config.toml
dataset = "struck, bounced, scraped and rolled objects made by modal synthesis"
train_examples = 78125
gain_aug_db = 6
targets = ["action"]
norm = "layernorm"
inner_norm = false
mixing = "mixup"
init = "kaiming_normal"
learning_rate = 0.0016
max_steps = 14700
lr_schedule = "cosine"
warmup_steps = 290
Rows from block 9, named by matrix and row number. Rows with one number belong to one neuron. Each number is 128 + 32 x the weight over its row's rms, rounded and kept within 0 to 255. All counts start at 0. After the name is the row's rms in percent of the matrix's.
# fc1: MLP up (model.blocks.9.mlp.fc1.weight, 384x192), inputs 96-191
# fc2: MLP down (model.blocks.9.mlp.fc2.weight, 192x384, transposed), outputs 96-191
fc1.239 109 [142 115 145 155  88 119 172  88 165 124 129 159 116 147 112 131 123  95 136 216 113 130 106 142 119 115 221 132 116 107 128 175 204 118 207 159 127 135  82 137  95 131 131 139 113 119 171 159 128 125 134 156 159 129 130 186 129 120 124 131 120 160 204 146 150 118 111 140 134  77 149 130  90 144  39  98  88 134 200  81 116 133 116 134 126 112  98 124  86 110 179 134 186 105  72  47]
fc2.239 153 [137 167 107 156 179  65 146 115 128 112 144 127 175 126 144 128 146 144 184 135 137 129 190 182 222 135 162 155 108 149 153 179 138 193 133 151 154 128 127 127  99 118 213 148 137 197 161 131 176 128 132 131 130 170 129 164  83 120 129 128 152 111 155  89 154  90 182 102 115 145 138 178 179 130 132 105 213 164 143 132 171 153 213 122 134 122 142 170 148 123 142 134 106 140 164 152]
fc1.240 088 [ 69 128 145 164  96 164 130 126 106 128 117 124 115 123 145 130 112 179 111 141 115  91 124 129  88 113 240  90 171 156 138 124 123 133 112 122 124 134 111  82 130 135 125 120 164 149 105 128  37 106 132 128  93 142 139 116  69 142  92 122 110 123 128 118 147 125 131 161 166 132 128 134 144  78 151  57 132 178 128  94 156 133 130 124 124 167 124 125   4 125 173 136  57 118 182 130]
fc2.240 093 [130 119 132 125  86 173 118 192 106 140 101  92 147 132 131 125 121 124 128 113  74 110 128 182 158 160 116 154 112 170 165 136 109 130  81 129 165 149 141 125 172 189 173 116 215 130 128 105  54 128 143 160 153 155 154 207 177 129 125 128 135 241 132 139 160 157 152 147 145 137  52 111 159 177 172 183 126 149 201 150 134 131 141 154 145 178 146 107  41 162 128 134 154 116 122 125]
fc1.241 100 [161  40 130 130 142 127 127 131 106  86 128 129 126 255 133 138 150 128 102 166 127 124  85 137 143 132  97 121 122 122 164  48 129 101 133 120 162 149 207 117 132 129 120 132 105 118 125 132 135 146  81 119 124 206 170 125 148 133 153 223 104 124 124 128 119  84  71 160 120 134  98  98 152 129  85 119 175 142 138 131  63 128 125 137 180 119 142 127 135 125 156 126 127 127 127 123]
fc2.241 081 [ 97 152 120 123 172  89 143  73 153 128 148 133 143 176 121 151 127  61  99 131 128 187 134 129 148 116 128 156 124 118 126  60 132 147 128 129  73 130 127 121 140 128 128 119  83 128 154 123 141 117 128 128 123 110  92  59  74  99 158 123 130 165 123  56 131 134 152 128 162 149 174  61 111 123 109 111 130  70 114 119 106 174 136 143 128 108 153 102 127 149 157 127  69 138  65 162]
fc1.242 105 [ 75 121 128 143 151 196 128 179  59  45  76 139 138 122 118  82 195 142 107 118 136 117 186 124  59 113 126 128 168 111 137 115 120 153 125 125 104  83 124 123  95 126 103 117 138 175  87 121  99 120  27  74 145 121 119 128 134 121 120 104 141 138 130  36 133 145 128 151  51 124  74 111 120 105 143 160 139 168 202 129 108 105 143 129 104  77 131 171 135 139 106 166 126 123 133 184]
fc2.242 098 [ 87 109 124 127 130 125 132 116  90 140 136 114 111 130 114 111 151 123 126 132  90  92 112 122 100 125 109 125 109  88 103 130 123  35 186 141 126  79 177  96 121 143 110  97 127  85  93 170  92 126 246  74 129 125 181 118 108 128  94 132 138 172 168 144 133 128 112 189  62 135 110 145 114 187 137  99 119  47 111 141 131 132 128 112 180 145 109 138 124 104 128 140 182 127 128 107]
fc1.243 107 [114 112 147 183 127 144 128 114 123  73  51 127 125 126 148  85 145 128  59 200 105 153 134 149  63 129 157 109 183 141 129 125 125 149 144 109 116 155 124 112 137 126 137 114 114 136  88 127 132 110 124 130 103 105 155 173 127 105  55  84 116 128 195 127 157 116 129 198 128 118 152 142 121 113 127 115 157 162 113  95 136 138 190 130 160 124 124 118  80 142 142 136  93 128 139 124]
fc2.243 092 [144 113 130 157 128 170 124 150 127 126 120 212  60 113  31 127 127 157 113 117 114  92 131 118 125 109 106  79 200  55 126 125  94 101  35  95 117 101 131 115 143 132 135 142 225 132 126  16  61 126 153 121 140 125 129 129 124 227 145 133 115 201 110 128 176 146 145 131 128  97 131 140 129  47 150 183 166 177 134 147 138 157 136 148 129 131 125 114 116 171 120 107 128 159 114 126]
fc1.244 121 [119 102 121 126 167 160 150 130 157 128 154 161 129 122 118 128 188 132 119 127 112 116 129 128 117 130  99 150 173 135 124  77 135 161 190 148 164  81 179  92 129 130 103 122 149 222 156 151 127  63 109  39  97 113 133 140 127 157 114 145 134 110 157 129 141 136 165 130 122 125 129 123 148 133 111 127 119 152 174 105  86 136 160 143 117  84 158 128 135 184 174 151 106 129 209 121]
fc2.244 089 [112 128 112 160 139 126 113 123 136 119  98 122 131  71 111  73 133 121 127 128 123 129 141  46  98 113 113 154 126 125 113 135 128  56 149 127  64  27 133 111 136 137  98 172 128 100  96 151 134 191 149 125 109 128 128 170  71 154 152 179 129 130 128 132 150 143 135 126 168 130 136 177 181 132 143 189  84  69 128 177 122 143 116 126 129 111 122 146  78  99   0  78 141 143 159 102]
fc1.245 123 [140 132 113 120 117 146 169 131 140 177 106 114 129 180 138  92 146 139 124 124 142  94 136 140 156 153 128 198 130 111 133 165 129 184 110 110 130 134 111 106 127 151 117 154 103 110 133 126 160  70 106 117 118 171 123 135  56 133 128 144 126 134 167 128  98 151 126 129 126 162 166  98 124 129 117 147 113 171 152 130  63 126 213 142 198 140 141 113  57 141  90 138 106  32 127 153]
fc2.245 142 [142 169  95 109 111  39 144 156 158 134 108 129 200 127 118 135 138  98 127 164 179 127  80 138 139 152 135 127 118 155 104 190 102 210 156 100 121 139 130 178  92  70  71  93  81 116 115 157 222  94  95  98 122 108  97 130 122 128  79 127 128  89 125 129 157 130 110 115 119 127 128 138 141  97 121 122 107 238 125 134 158 117 125 199 116 125  98 161 153  48 129 114  77 102 130 140]